config.toml
train_examples = 39062
init = "xavier_uniform"
lr_schedule = "cosine"
Rows from block 11, named by matrix and row number. Rows with one number belong to one channel. Each number is 128 + 32 x the weight over the matrix's rms, rounded and kept within 0 to 255. All counts start at 0. Numbers have three digits each.
# convs1: first pointwise conv (model.blocks.11.convs.1.weight, 208x208x1), inputs 0-207
# convs3: second pointwise conv (model.blocks.11.convs.3.weight, 208x208x1, transposed), outputs 0-207
convs1.160:128072063076128101121128144047128128156160128073128122128128128075051128128128128176128075128128128128009043183166093128128128191079128083101128128128128128128128128073187128128128128128128128051128128128128128128161128128103096128128128128128128079128128128199128128128128128128128187189128128128128218168163128128128128136128128216227128112128128106088128128150128128128128128128128157128118128128128128178128128080128165059128128228128128128167128128128101128128128080079128128128128128128206128128128128128085128128128128128128128128128128128128128084128079128128128156128128128212128128022109128206128128128128128128182
convs3.160:097094198139128128235128128128128128178128128128128128128119128128128171128128151148128128128208128128128128128128104128128128128201128128128100128128128128128179157064128128128128128128128227128195128087089200128100128128128128128128098128143093062128128128128195128223195128128128095128128167128148155128128128142152128128061189182128128128104128095128128084141053169128094128128128128128155182082128128056098128128128128221128168201128128128165236168128128128128128128128042128128157128128128128128128128128128128128128128128149128179147128128128095128128128128128128128128128128128128128164128128128172171128094128128209
convs1.162:128128128128128147128128189128128128128061253204167128128046128128128128128128128128128128128128200186128128128160128105128128128128128128128128166128128128128128128128134128128128128128128128128128128128238128128128128128128128128128104128128128048075128128149128128128128128128128184052128128128128123128128128128128128147128128128047128095062206128128182128128128128128128128128195128128128128201128128128128128128054128248128144128216088128128128128128128128128128103128128128235220128128128128128128128255128128128128040128128148128086128128128128128128180128128084128128128050128128128128164128128237128128128128185128
convs3.162:128075128128060128128060097029128128128128128128036128128128128128128128128128128128128066128128210128128128128128128093128128142128128068128128128128128128128128128128128128128128172128128128128128128128128128128128128128128128128128128128128168128128128128128128128128128128128204128128128097128128128128128128128128128128128128128128128128128128128128128128128128128128128128128128128128128128128128128128128128128128128128128128128128128128128128079128128128128128128128128128128128128128128128128128128128128053128128090128128128128128128128128128128128128128128128128128128128128128128128128128128086128128245128128084
convs1.163:128195128128128214183168128174194128128128128128128045128128128215128128128204128128199128185047128128092143128128128128128128128128128128128128128128191128107069128128156128128128183128128212172128128128128128128128128128128128128128098128128128067128128158213128128128128128128128128128128128157183128128128179154106128181147128128128128128128128142128128128128128128128128128128128128137194201077188083128128128083078128128128128128128128128128128128128128128128128075128179091128166128157081128128106147128128000128128128085128128119128111155128128128128128128128148128239151128128128128150179104128074128128128128223128
convs3.163:154128171128097128068128119111065128128079128096128162074128183213128128128128146018009094165144128128159128191202128128128159128128128078128073128187128128062128128128128128128128174015128092128128128128128128128128128079073128128128128128061190128128109128128008092128155162128128128128128128128087128128128128128128128128128128128128128128128128128128128128128128097102128060088128128128128043128128128128116128128128033128128128128128128128128128128161128128128128128128128128128128128087111128128217128128128128186128128155128128128128028128128128128128128128045128091128128128128156128128128087128128128128144128046128
convs1.164:128128061062128128058128128128161128128128128128128197128174128128172113128128128128128128128241128128128188128128128128128166128128128128164151128128128128177128128128128128128128128206142128186128128128128219128128098128146128128128128128128128128066065128128128128087128128128034128128177128171128128128179128128128128128128128143194128128128156128148128128128128128128128128128128128128128128128157077128183128128128128128128108175057085128128128128128076128128128128128141128128177128128128128142186128128114128128128128128128128142128082097128188160128128090128128128255128128128128090128128036128048128068128128092217
convs3.164:128068128128154128128128193141128128128060128128128055255128128128128128128166128128128128128128128192128128128039105065189128128128169128128128128128128128128128128128128128165128049152095159128128203128128128128128106229128128162211128103050128128176128128128128128079067062128094128128128128128219084128078128128189172128128162208152128128082086128090128128185128128128128182128128128128128156128119128128128128128128128128128128128128162078128088128128179128150128128093128128128128128163128190128057128128128128098128128172128170091099088128128128128128128162128128128128128128128065128128146128128128128128047128198128
convs1.165:128128128128128126128128232128128128193128128128014204128128197128128178128128128128128141128128128128234128128128044199128135128128128128128212128128128058128128128128067128211128128128128077128071128022128128128128218128128128128128199128128128128179128128128128128122128128128128128128128195128128161128128128128128128128083012124128128128212008219128128128128128128128128128128128169128128128128191107128106128128105128128128128128128128097128128128128088128128159128128223173128104128128128128128079069155128128128128128128128128128128202128128160128128128128128128211128128128128128128128128197128220128142061128128050
convs3.165:128128128128128128128128140128128128128128128128128128128128060128128128128128044128123128128128128128128128128128128128128128128128128128128128128036128128128128128080128128128128128128128128128128128128128128128128128128074128128128128128026128128128128128128174128128084128128128128128128128128128105128128128128128128128128128128128128128128128128128001128128128128128128128128128128128128128128128027128128128128128128128128128128128060128128128128128128128128128128128128128128128128050128128128128128128057128128128128128128128087128128128128128128128128128128128128128128128128128128030128056128128128128128128128128
convs1.166:128106180128128074164198128036224128128128128128080128128108128143071128128128128128128128128128128128128184128128180073128128088128160128128128128101128128128128128128128111081128128179128128128160128128128128128128128128128128128071128128128128128154067128070128128128128128128128128128128128094128128128084128090096128128167128128128128128107128136128128128099128220128128128169128065128195128077128193128154128128105128086217128128075201128128128128197128128071079088195128128128080128128177128128128128128128128211128168128101128064128128128128128085191152128128120061128128199128128128172182177128167070128128089087128
convs3.166:128128157128171213128128146128174086128177128128128193128128201128128128128128056077074128128128128056128040128128128128059195128154128128153128128128128155128128097104085090128128076128212128128128128200174128128128061128128128199128128128169053128128128128128128075216128128128128057128117128128128128200128128128084212128095128093128128128165128128128128128128128061128128128054128128203048128128128181128087128128128128136189090128151128128128128128128161128086128128128128128128104128128128128128234078128128128128128128128128128128128128128192128128156128163072065059128128128148128128128153189145128128128128128101165
convs1.167:128189128128128081215153222128128128185128128158000128128100128128128182128128128073216026128128128128128128128128128128128128128128128128128128196128128128128128128210128128128200128128128128128128253024128128128128154128128128128128229128128128128132128128128128128128128128128128150128130148128128128128128128128128151063128128155128128128128128000128128059128198128136128128205128128128128050128128128177172175104128128128128128128122111128128128128128128128128128128162179128128000128128159128128255128128128128128174128128128128128128165229128174074128128128128128128128000128128128178093128128128128128128128128140128
convs3.167:128128128128128128128128128128128128128074128128128128128128128128128128128128128128128128128128128128128128128128015128128128128128059128161128128128128128128128128128128128128128128128128128128128128128128128128128128128128128128128128128000128081128128128128128128128128128128128128128128128128128128173128128128128128128128128128128128128128128128128000128128128128128128128128128128128128128128150128128105128128128128128128128083128159128128128128128128128128128012128071128128128128090128128128128128128176128128128176128128128128128031128128128128128045128128128128128128128128128128128128128128128170128128059086128
convs1.168:128128074110128128128128186128128128162128128128032038128041128128128128049128062128128128128128077128168128146128128064212128128078136128128070128128128128128128128128018128128128116186128042128128128231019067128128128213128204128128128128159128128128128128128128128195097128128128220128128128072128128128128128087128228093128128223128203068169128128128128128128128128231014128128128156128128173238217128128128128062128079087079128075128000154128128128128128128128128128128128128128179128128155164073180128128070128128206128136128128128073128201040128109128169128128128096128092106128146128128128128128232128128128099128172
convs3.168:128128128128128128128128128067128128037057128128128050128128128128128175128128128128128128128128128128128061128161128109128017092128128128128128046133128084128128128163128128128065128084069042128128128128047164128128232128128128237128128128182064128128089128128045128140217128136128128128128063128128128128128128128103128128160128173128128052078128128128128128128128128187055128128038128128128025128128128076226128128128084128128128128095128128128128128128128128128128128128128128039128160128128128128128128128128075128051128128128128128128128128128128128066128100160128128128128128128128128128128128151128156128128128237128
convs1.169:128128128137051128090128128128112128128068096128128128128128128128128128128128162128128070128128128128128091128128067144169128111090128128078128219128006128087099057255010154128128128198128128128128128128128128128091128128142128038128128202128128128128037128101128128128128128128128178128128128128128176128173128128128128128046128166108072196128128042128128128128128128215128197128128128190128068128128128128099128113128066086128128128044087128128079128181128128164128221084080128131128128093128128075128128128087128128179128128128058128128128128128229128128056128026128073128128128200128128128102162097128128128128128080042
convs3.169:191128078128080047128128128080128128128128096088128149032128076128128053128128115093128128128128128179128128128128152109128128128128128057128078128202128128084128128201165128128128128128128150128077107128055128128128128066128000128024128128204096128128128128128128128128148128062128128079128128081128079128170092128128128128128128128128072046128128128128128128128187091128128128083128128128128128128128065036128128128128128164128151099177128128034128128229120128071128164128128128128128128128128128128128128175128128085067128094128128128163128128092099091128128128180087105128128128128128128087128053128107128128128162128128
convs1.170:042128196128094166128128197110128128196154128128054128128128128161100171087128128187128054128063128128128128128128128082128128128062181117128128128177154128128063128128128128128053128216128128169128128128128106180128081188166177128128128128128128128207128128128128128128128128128065128128073128073128128162187128128109185162128128128128128128128128128056128128145128128128128197128094128164128128128128186128128099128128128128097183058128128128128128128128205186148128128128128097128158128128176128205128183128198128128128128128128128098128128128128075103128058128128128128128128128128128128056128166160128128209128095148035
convs3.170:128128182170128128158128128128132088231128036128188193128128128128128128128025170021128128052171172074128051128128128086086128123128128128128128181128091128145128146128128128128128128083128128128128128128195128050175047154088128128159128128128200128044069128128206146128089128080030183128162128128128128128128128128128128128128128128128128128128128128045162128128128107128175128128128128128128128047128128128113060128128156128128162128158128128128196079190082128128128128128176128128128128128128117128128108128101078128096095128128188128128128128128180128161050128178128128128164204128128128053128128128081128051179064128128
convs1.171:128128128179155196128128176128128128199153128128064105128128128128210128128128128212128128128128190154128128128092069128078128128128095128128128128128128128082057182128184157235128128128128128128128128128128077128123128128185128165128128128128128128128028128128128128128128128128128128128148128064128128128128128128128069091128128128128079128128131056208128128065144018128128128175163030098145128128143097167099128128092087128077162128167128128128128129110128128206128128085128171128128128179203128128128128128145152128128128215128128128128128128062128128128128128128168063128128128128221090128128181128128128128077128191128
convs3.171:128128128072128176183162128128128128128051128128175060128128032128171098128128128128128078128086128128128128128112128128128128113128154128128128128128128128097210128057128164128128128128128128128128099128128128128117128128128128109071128103128128128085128128087128128128128128128128128128128128128062128128068128128128128061128156128128128063128128128104128128128128035128128128128128128093218128128128128128128128128128128128072128080072128069065128128156030128080081128128128128099044117128128128128078128071128107128128128128060203128155128078158128084128109128128128167128128128128128013073128128128128128128128105128128
convs1.172:214128128104184128098128170072128102156128128074062128128128128171128165075128128128128211195098128128128084128211128128128128128053128056128128230128128128128182128128128075092059086128128128128128128128128127128128193128114158128128128128128128063128128128128128128128128128128128128128128128073128188128065128159153200128128128234128246128147128043128128179128128075128128200128080088128091169128051128128128128075128128128128128128128097128128203073058128128128056128128128128128128128148190099070128128146128128128128128184081128085128174128077128128128128128128065128128128128128075154128067168200128128128073144160128
convs3.172:093128196128128128164128128128128128128101128128128173161087128128128202185128128128128128164128128128229128128128082100128128128170128097167128093128128128208128102128183128128128128128128128128128128128128167128128128128128128235128128128072183109128168128180101128128128170145128128200128073170128128128128087128128128179103100241128128128128128128090128128128085128128128160094128128128128128109128128128098128128086128255167128128088102150128193055128180128128162128128104103128128177092092128128128184128128027128067128128128128128161128107128128128128128128178128128128128128073128128128128166255128210100204128180050
convs1.173:128128128166128128165128128128190128186128128128128128128128128128128128128128128128128080128192128128074128128067128084128128128100128217197128128088128031128141128128128212128128128089115148043128117128128095089128128128128128178111128183128128128128128177032128128128128101232128128128158128107142207041128128163095128128128128099065072128128072128128128128128128128128128128128128128128128101128170128128128128051105128128204048128032128128202184064128128164128128128164128128059128128159128206128128128128180128128255128128128091134128128128075128128128128128128140076128139128128128058097247128128209161128128098128128
convs3.173:128128095128128069128128128128208128088128128128128210128128128128031128128128218128128128128128128128000128128202085128128128128128128128128128128128158128128128128128128128128128071128187149128128128128059128212128128177128128128128045128128128128128128128084128128128170128128076128128128128062128128128128161128207128128160108128128069189128154128128074128191128063128128128128128128128128128128096128128128128128128128205128195128128128128128128128128208128128148128128087128184128128094128233128130128128128208128128128128128036128095114128128128128128128128128128128128074128128098128128052128067128128128128064128218
convs1.174:128128128128128128148166202128128128182158128128128083128128128178093094128162128128128128128128128128128128128128128128128003095128128067079065128128128128128035128128128128167152143128128179073128128128128128128128128128160172128128175128128128061165094128128086128128184128128165156128128128128128128187128011119073128128128128128128128158092128093128128128128128128211128128128128128197128128128128128128128128181128128128153128202128185128128128128128128128128128104128128101128151128066128128128128154073179068128128128182078128094128154156104128221128128128128101177128128128128128161128194128090100128128114128128128
convs3.174:128181102100067095079216128128128112128128128076070128095128041128174128128128094128096163128128128128128098128175074182128236165128128128128128128128128171128070075150057128128128039128098158052128128090128128128128128062128128128128128097128128128128128128128168128128192075128128091089128128128128094128128128128128128128128090128128128128210128051128075204100210128128128128103163105100086128120128128128128128128128128128128128128128128128094128093128040128099128055128128128031094051128128124128128128033174096211092128128128128128128128128064077128128128091128080128128128128128075089128146093155128049084186128128128
convs1.175:128189128128128128146128157172150128128085128128077128128128128090128128057128128171128128070094128128128175128186128128161174128128037128070128156183128177080128128128128185128128128128128128128128128128128128128128197195128128128128128041128128128097145164128179128128128128128128128173128128128128128128128106128128104154128128069128147146128128128128128128128128128182128067172128128071174128103193088059159128207128128128128135128128128128069128128204158161128128128169189128128182128073128128128128128128171128128128088128128128128128128128128128158128190128176128062089128098128110128128128128128221128107128128085085
convs3.175:144128077128128128141075128067128128128083128128072090128153176128128128128101169019128128128128237100128104084159128128128128128128128053128128091128128128080158087128070128128076128128078142128074083128071128128040093128128128128128076128128128128128128065114128128050128128128091168222128076128079170128128128128128128128128128128128084072128128128018083065128086128128128128128039128128128128111128128128128091109128096128128081050128032105128099180128128128111044128128096128128128128074128101086128128128194128128128128128128086182128128128128128128128171128128096095128212128128128128128128128128128081140128128128128
convs1.176:128128128128128070189085128128128128128060128128210128128128128128128128255128128128156128069128128086128128193071128039128175171142174128128128128128128094128129096128128128128128182069128128128199128128008128128141128128128089128128128128128169128128128128128128128128164128128128128128154115128169093036128128128177128128128128091169105039128128128237128128151128128128128142128176183128128128235128108128180128128128191128128128075128104128128128241128047128128128128128128128192078128128128128162153128128098085128128128128042128128000128128154128128128128128128128173128128128128128230187128128128128128128255128128054
convs3.176:128128128128128100071099073128069128128091042128024128128071128091128128128128128128128128128043128128128128128152128128094128128128128128128128128033106128103128128072128128128128128128128128128094064128104015102128128128128062128128128128128128128081082128056089128128128175173128128128128128128128128128128128117044128128128088085128128128128128067096128128128128114128128128081128128128089115128128128128128128128128172081092057128128128128128128019128035110128128128128128128128128067128128072128128128128128128128128128107128128072128128128128128128128128128072128128128128063128128128128068128128128128128128128128128
convs1.177:128128128128128255128128128128050128128128128160128128128183128128073215077128128128128128090128128128128128128090128128128128128143128128128128128128128128176215128080128174128128128128128128128128128128128253128107097128107147128128128128128128128211128175161128128128159128065025128128128030128128128128128128128128107128161128128128189128128128183070128128128128128128128128128071102128128128128128195128128128128128128128128128128128128128128128128128111128128090128128105128128173096152128128128128128128128128128128128101185128128237183128128166128128128128110128128128128128128169128128096072162128128048128128161128
convs3.177:128070128128128255251128165128177128128128128164128164143232179128128128100128128128128170128092110154128128128128128176128128128128128128128128128128128128128128112128183128128128128159128167128128128202074128128128128150128128232128128128128128128128128109128153058128128128171098051238128128077174128128128128128128047128128128195128175128101128161070080099128128128128128128030188128128128185128128194213128094128128128128213128060128128128128187128128128189128191128128145128154128128128128128128128128128128128128128128128128093128128150128087074128128228128128209082160128128128100128069128180128128096128128128128128
convs1.178:128128128128128128128128128128128076191128200092048128107177128128173128075128041128221128128079128128128128199055224128128128128055172128128096128086128028128128128128001087128128053128128128128128128128128169128128128128156169128073128128128128128128128128146128128128080128197128128128128128168128128128128128128128128080128128215128128065128128128009101128087087128233128128128128019128128128128188128128095128128128044128209053128128174128128128062117128128128140128128128128128175128128128128128128128128069128128198128102082074072128213128128202128128128128128104126158128128182128128128147128128128066128128128128170
convs3.178:128128128128128070128128128128156128076168155128128242128223128128128128128170183128081128080128128128128100128065187128128128110210105128128128128128128149128128128128069128128176128026128128148128128207128128128128128128221045128128128128128128128128128128128128128128128180128071128128128128128128128201128128128128173128112128182128128095128128128089128128128128167128128128128128128128128128128060128170058079179128128243053128128070128183128128128128128128128128128128105128128128187128128128128128128091160128038128128128128065128128213141128128128128128128128128128128172128128204128128128128128128128128128128128091
convs1.180:128169176086128128170128171128128128128128128128071128128184128128128176128128128128128128128170128128128128128128128196128128013128210128128128215147128128177102128128090190056128128183128128128128128128128128128128130167128128079128128128128128128128062103080128128128128128128128128128204128128128128128165128128086128166128128103128083128128128128128128128128128128132128079128042161069128128128128128128169128075143128128107128128148128128128085128128128112128128128211128128128128128093103128079128061128128128128128128128208128152128128128151128189128035128128172128128128184190101128128128128128128128128128128128205
convs3.180:062077128089158128096128128128128128114128096128128128128128128128187128128128128128128128128128055128128128128128128128147166255128128128128128128128150128128079083128128235128071128128128181128128128156128128128128128128128087180128060113128062158076128159230128154128187128080128128128166154128128148128128128154151093128184095128128128128066128128187128076128128128128128128152128146160128144128128084041128128156128128098128128128128128128088128070083128128128128128128128128169255101154128128255128128070128128050089128187079128128128128255158128128193255070128161128128128128203128128255171227128128101128128128128096
convs1.181:128085128215128128128047077128128128128119128128024128128088128128063103128128128069128128128071128128128128187128128128128128187203173128128128178128128128128128128128128128128128128128128097148128128128128128128128128128128128152128059178128128076128125128068128205128128128128128128128128128056128128128128128106128205128128128128128128128128128128085128164128128128128128128128046128079128117128128211113128128128171110178128128111128128128065148083128128154128128128152063085128128128128128128128128128128128128128128104128128128128128097098128128055128128128173101067210128080128155140066128128186128128128128068128083
convs3.181:032119128128128066128128128098128128128163128128128182091128128069128111164128072218128128128128181024093128128128128128128128128128128128128051128128128093128087128158128128128128075128092128128114147128128128128082121069128161128128128128128084128110092128128128184174128216128128128065167103128128128143128128128128074128128096107128128091128128128190128060128128128071106128128183186128035128084128128128100104159096128128128128128128128128128187128031128128079128128155086128051128188128128128128074088128171128128128128085128128179128128128128091128059128128116128128128110128084128128128128128128128128128176076128128
convs1.182:128128128128102128145128128128128128176128177116057239128128128099053233128128128128128128170100120082167128128091128128128128128128215128128128061128128084128011128128128111100128128192176064128128128098151211128128128128128128128128086128128099152128128151128128128128128128128082128128128128154128128169244128128066128128153128128128196189128104128128128128070128128128128051128128128128216128099128078128128128128128128128198128128128174128116128128128128183141189128109156128128128128156128128064128083081128128211128128128128128103148090103128195132128128128128128128128128128159160128128128200128100128128128128128128
convs3.182:241128128128128128128081128128128128128128166037128128128069128186128088128128093170128128128098030128128128128128172219128152174128116161193128128128128175128128128081128128128128128152165085151128086128128128128128128128128128128128128068128128128094128128128175128128128128128128059128128169128128128128128078128128128085128128128151225128128050128128157229128128128106128128128128128128128128180128128128128128128233128128128128176128176128088128128054157128128128128184068128128128077128191128128128128208128128032128157128128128043128128077128015210068128128128128128174128128128128128128128128097161128128128128128128
convs1.183:128128106128128128047168128237180128128173128123062190128128128128089128069128128128128128151200128128128128128128128172128128128128189128128128128181128128186167128128125098128128128128128128128128128128183186128128128128160088161128128173128128128099112128128128128128128128128128128128128128128128174054128128128128057128116128186230128092128128128128128128128128128128128157128128128128128128128128128128128128128128146128128171128091139128128128108128160160128128128156098195080128148035128128128128161128128014128128128128128248128197128128102128202128128128210066128128128128128086069178128178055198128128128128128128
convs3.183:128128098241080067128056128128128128128128128128128100128128128128128128128128128128128067188128115128128128128202190188128182078128128128128128128128084128128128128128128128167055128128208184128191128168106128128128085128128186128128170128128125075058142128128083128186031208128098128096128128128128128033128098007128172128128128128040128128168128128167128128128128128128128128128128128128128128128194128128128128128128199128128195168128128128128128128128128128128216143128128128128128128078059128128061128128066128128212128128128128128094128096128128012152103128173057157150060117128128176128128179128128128143128255164128
convs1.184:128128167128213128128097169128158128128131128089087067128128128128128128128128128086128128128128128128077045158095128128128023178164128128128128225128090128128121128128128094128213037128128168128167128128171128207173128128128064152128101128128128103128060128128128128128160128128171128128169128113128128128128128128128128128128128128128128128128128128128128128128128214128128128128065128128128093128128186128128128128092128128081128059128128128210128128160128128128173128091143128180128128191128128128128166128176128128128128128128128128128097128082128128128128128128190128069128128128063128128194128128170128128128128128128
convs3.184:128147144128128192128128128128128067128195128128198128128064128186203128128225128128134128157128128128128243046128128163128233128128128128128128160203090143154128073128171128128128255200128222128128204083128128079128128163128128128128211128128074128128128128128128082128108128176128128168128128074128167128128128128178128179128151128230242128128128128128128128089128128128128128128128120128128186095128128128128172104255102128128083138147128128175128167128128128128128128159128051128128128128128128186063173128178155162187128151128128128128128088145128128128093084128128128128157128072056128100128128175128128128077128128161
convs1.185:128128128128059086133128128090074128128128128128128128128128128060128128128229128128128128128047128128128111128128128105128128159038128089219128166083128128171128128128128103128128128128059128023170128128128128128128174184223128128128128128095128128128128128178128093222128128128128128128180128128128194180128065128128128128095137128116128060107128069128128128128148128128128220128128166109128156128128128128128072128128128128128128128128205128093049128092128128128128128128128128128215128170128128079128128190094115128128128128128128128128179128128128128099128128128128066128128128128128128128067085128128128128128128196107
convs3.185:128128128128128128128195128128064051090128128081140128128128128128128156128128128084128128156128128128128097128128128128128128128056189128128128128128075067053100128128128128128128159073128128128128128202128108128128128128081128160077197128128128128128128112145071103004137210128128128128128128110128128128128128128128128128128115128128128087064210170128128128128128067128128128105128128128128128128128039128128031089109128077086128089128116128128128128128078159128128128128128066128128208128128147052128070128128093128128128128128128128128128128128128090128128128128093085128194128128128128128128093128128011128128030122098
convs1.186:215128112182128128128103128057128128128128128099087128128128128128080128128128128128128184128128128128128070128128128128255090128128212128128128157154141128128128177028177128128128128128162128128128159075128128128172251153054128128128128128128128128214156128128128128128166128128128235078128128128035128221084128060128128128128159141128128218128128128128128128128128067128128128155099128046086128128128227054096128089128090128128128128189128188101128128075128128128112128089108085128083104128093111128200128128128128128128128094128128081128128128067128128065000128128128128097035128128094215188128128103184128018128128128128
convs3.186:128128128128128082128128086128128128178128128128007128128128128128128128082142128128147213094128128128198056078128128218128184062128082128157128128128203128128128128008128128128128128223128128128128128128128128128026155128128128128128092128128128128128128128128128128128128128128128128128128128147128143128128128128128128128128128128128128128128182128128128128128128128128053153156128128128128128128128128183095067128128128128058128182181128128128128128023128128060128128128128128049128128128229128103176128128128074191128128128128046000128128128128128128047128128128128061128128128177095128128128128128202128128128150085128
convs1.187:054128075157070082128128118128128128200128128103128050170128128128128134150128128128128128128128128075128128128128128112209077128128128128128128255128128128128159128128128165158128128128128128089128147128128128128128182174128249128142128153128128128128181128128128128128128128128174128128128168128128120158069128128066128128128128128128059074128128128128202128128128128128128128180128128204099042128128094128128054128128021128128099214128128128128128206128128128128076128128171086097128128128085000128128128128147237128128128128128128128128128202098128092055128027128128128128156128255128151128128189128187128182128128148128
convs3.187:098128128128128128128128128128128128128128128128128128128128128029128128128128128128128128128128255128128128128128128128095128128128128128091128128128128128128128128128128128128128128128071128128128128128128128128128128128161231128128198122136128128177128041128128128128128128128128128128128128128128128128128128128120128128128128128128128128128128128128233128128128128128058000128128128128128128080128128128143128128128128128128128128128128128128128128128128128128128128128128128128128128128128128128128128128128128206128128128128128128000128128128128128128128128128128128128128128128128128128128128128128128128128128128128
convs1.188:128128128128183201128128186190128098128128128128057204128128128075128147065128128167128128128128128106051165037075144128128092128189128128080141128128128046104053052128128128189149128128128084183043128128128128128128079128074128128128128128128128128101128128128128128128128128128116128128155128128175128128048128128128128128128128087128128128128105128111128128128128128128128097128128128128128128063187167128128128178128128128169054128128128128080128128128162077128128128128128128128219128106180128128100128128128082099128128128128128103185128128174144156128110128128057179160128190128184128128058109128128128082128128128128
convs3.188:183128076171128094089169128128062169128086128199128080103128181128128079128128128084128128087128128128110128128128128128128202128128101092128128128041128128059062128085186071128128128128128180128066154045128128128128097128128128128128193128128164128128128128128128128128128161128208143128037128128128128128128128128076128139088184128086199128128087181068216160128128128128128120128128128128128128185128174100128128105128128128168073128128128128095128180142083154128128077128128128128213033128128128128128128160128128128128128128128172128081128128202128201128207178156128198128128128128128069171128061123128128189128128171064
convs1.189:031061128128096128128128090144128128128128128128128230128128061170128081195128128128128029128128141079128128128183128128128072128128128128189128128128128128128177128128128128128128128128154128128128128202128128128128128128128128128128128210128181128128204219128128128026128128128095146128128128067128051097061128128128128128128128128174128128128128128128128128108128128128128166103128128128128044055128128159128128128128128099128089128128128198231146184128128128088128128128128128128128128133128000128128128177231128128117128128097128128128128128084128128000128128131128128128128128128128128128128128195128128128128076128128
convs3.189:049061194128128128128128128128128128128128128128128194128128128042128128128128128128128128128128255128128177098128128128128128128128222128128074128128128106128128128128128128128128128128128128128199128128128128096128128087153128128128128128128128128203128011000185128128128128128128128128128050128128128128128128128128128128128128128128128128128128128193128128128128128255128128128128169128128017128128128128128128128128128128076199128148128128128122128128128128041128128128067170128128128128128128128205000128128128215128128128065128128000128129128128057128128128128185128128155171043128128128128128050128128128128128128128
convs1.190:128082176180101128128128128128086150164128128128056128128128128098128207128128128128128128128128128128077128128128215128128007128128031128082160128160128128128128189128049128160128128128128128128128166128082128128128128197128204128154128233128128128128128128128128128208061128128128189128128128128128141128128128128209128169046128150146128128128171128128128200178128057109128128128087128128128128128195176180128128128128128128128128128128128128203086096144128128128128128087128128065163128172128038094128128072128064128128128157077165128204143139128128209128097128163169112099128187128097128128128128166154128128093186146101
convs3.190:255128128128128128128140156128128128128128128184128213128128167128182128128128128128112090128128128179128150128128128128109128128128070128128139128128128182138128128073128128168128128153232128128128128193128128180076128057128128128177128128128192128167128128182064128128128128128086128128128128125128190128128128128237128128128128128173177128128143128128205158199128185174128092144128128128152173128128128128199128128128144128143158128128128128128160053128128128128128128128128128150167128147128128128128087098128128072128174128076128059056030128128128128148128128226226128182128203128193128163160128128075128128096128128128
convs1.191:128128128128128128128128128149128128128128128128070128128128128180128128128128128128128128098128128108128128149128162128128128128128128183022128128128128128128074128128200095128128128128128128128128128128128128128128128128128092128128128128128161128128154128173128128128128128073128128128128071190128219206107128128128128164128128061128128128128128128128128128128128089171128128128128128040083128128128128128128018101128128128233128128128189128128128128128128128128128128128128088128180128128184128128128128059093106128101128128072128128237128213128128162172128128128173128128128128128128128059170128128087128128128128128128
convs3.191:128128076080128088066128078061110128128128088128097091128128194071128128128128149128128128128076105128128128128128128056128128128054097057070128113100064086128128128077128128128102128092128082100068128128128128103004128074093128128128128128076128245106128174128128128068128128111128128128128037128066061078159128128156077061160128093064128128065059128128128128074128128128128128145033062128186128128128128128143128128099128116128128028128128101128086128070085166155128128095128128128128128090128119128128128128112128128128100105058128114128128128128128128128128128150128091072128119128128093028111128128078128128070128076128
convs1.192:128128128128209070128173128128179128128128128068128128128180128128128128128128117128128128128157057128128128128181076128128183128128128105104128182128128128128128128128067189128048128128128198060128128128128128071128128128115120128128128083128128128128093174128128128148128128197128161128128056098128128128128128128138051128128128206128069128128128128068128128128128128174128184128128076092071202128128218128154128156064128128128128128128079128065053049128128128128191128185071146128128050039128128128128128128128128128128128128128189161164163128128128128174090128084063128128128106128082128128128128043128128098088128107128
convs3.192:128128213054128128205128131128128128128128128128179128128209128128128128128157229128128068128128128058128128128128078128168128128159169128128177128220186128128128164128128200092128128128128128128128156195255128183128180128128184149128159128128128128128128128166148128128128098128078128128128186128128128128128203128227128128224128128150128128128128128128128180128128183128128128071128168174128138128128128128162128147128128202128128128128128152165105072128188219128128128128128128128128128205128128128069128128128128128128128128128203055128128164128207128190182128223200128128098128128101128128189128128128128128128116048128
convs1.193:111128128128166128128128128071128128128128162128068128128128128128128128128128128140143128128128128155128203128128128128128128204112128128128128136078128128128091128128128157170128128147128128141128128128128189128128128128128128128128128174128128128171128091075128128128072128128128128128091128043128128073051128060128128128003128128128128128128128128067128128091128128128128128128080128080128153128128228128075128192128128088088128128157057128148043128100161128128128168128103211109128128159128081128128128128128128128088128128128239176128128128159086128128128128122128128166128128128128128176128185173128128128128128128128
convs3.193:128128128167128128128167158128128178061128095166128169128128128128128082128106128128096128128128192090128128128090128128128128128128128128128128128128192128128128128128128089067128128114128128128080128128128128094128128128089090128128128128128128169171128128128050128128128128128128128128128128128128068128189191079128199128096167201128128128079128052057128128128210128196128128128128054128128067128054071128043128000128094067128128128181128128128128128128069174128128128083128149038128202128116066091128092007104166128128128128153128128128128128128128128204128080128183128170193162091128128128128128174091128175086156128073
convs1.194:128128177128063128128037128061128128128078128128089092128128128169128128128128128128128128128128068128128128128128139128128128128128128128128060128000128152072128128128036128128128128128128060189128128121110236128128128128153174128128128128128166128174062188128128128128128128128156128128156128144095128128128128128097128082128128128128128128128128128128128073062128128128128189128128061128128128197128169178128128128128128128128128128128194128128128128128128100128128128128128128070128128171128128152128188128090128128128128128156128128235128155128169128128077128128128128128128181072128026128128128128077128061128082128128
convs3.194:089128128128128128203128128144176128128128128128128167128128206145068128128128073128128128112128128128114128128128128085128128087128068128128128128128128128128128128128209128128128128128178128128128128128075189128128128128205128069128128087243128128218128128128128128141128128128075128128128080128128128128128128128128187128128128128128128128128152128128128128128128128078128128128128128128128128052055203050128128203128128128128128128128128255128128128160128128128128128128128128128106128128128128128128128158128128128128062128128128128177194128128128111067128164128128128128128128128031204128200128128128128128060128128128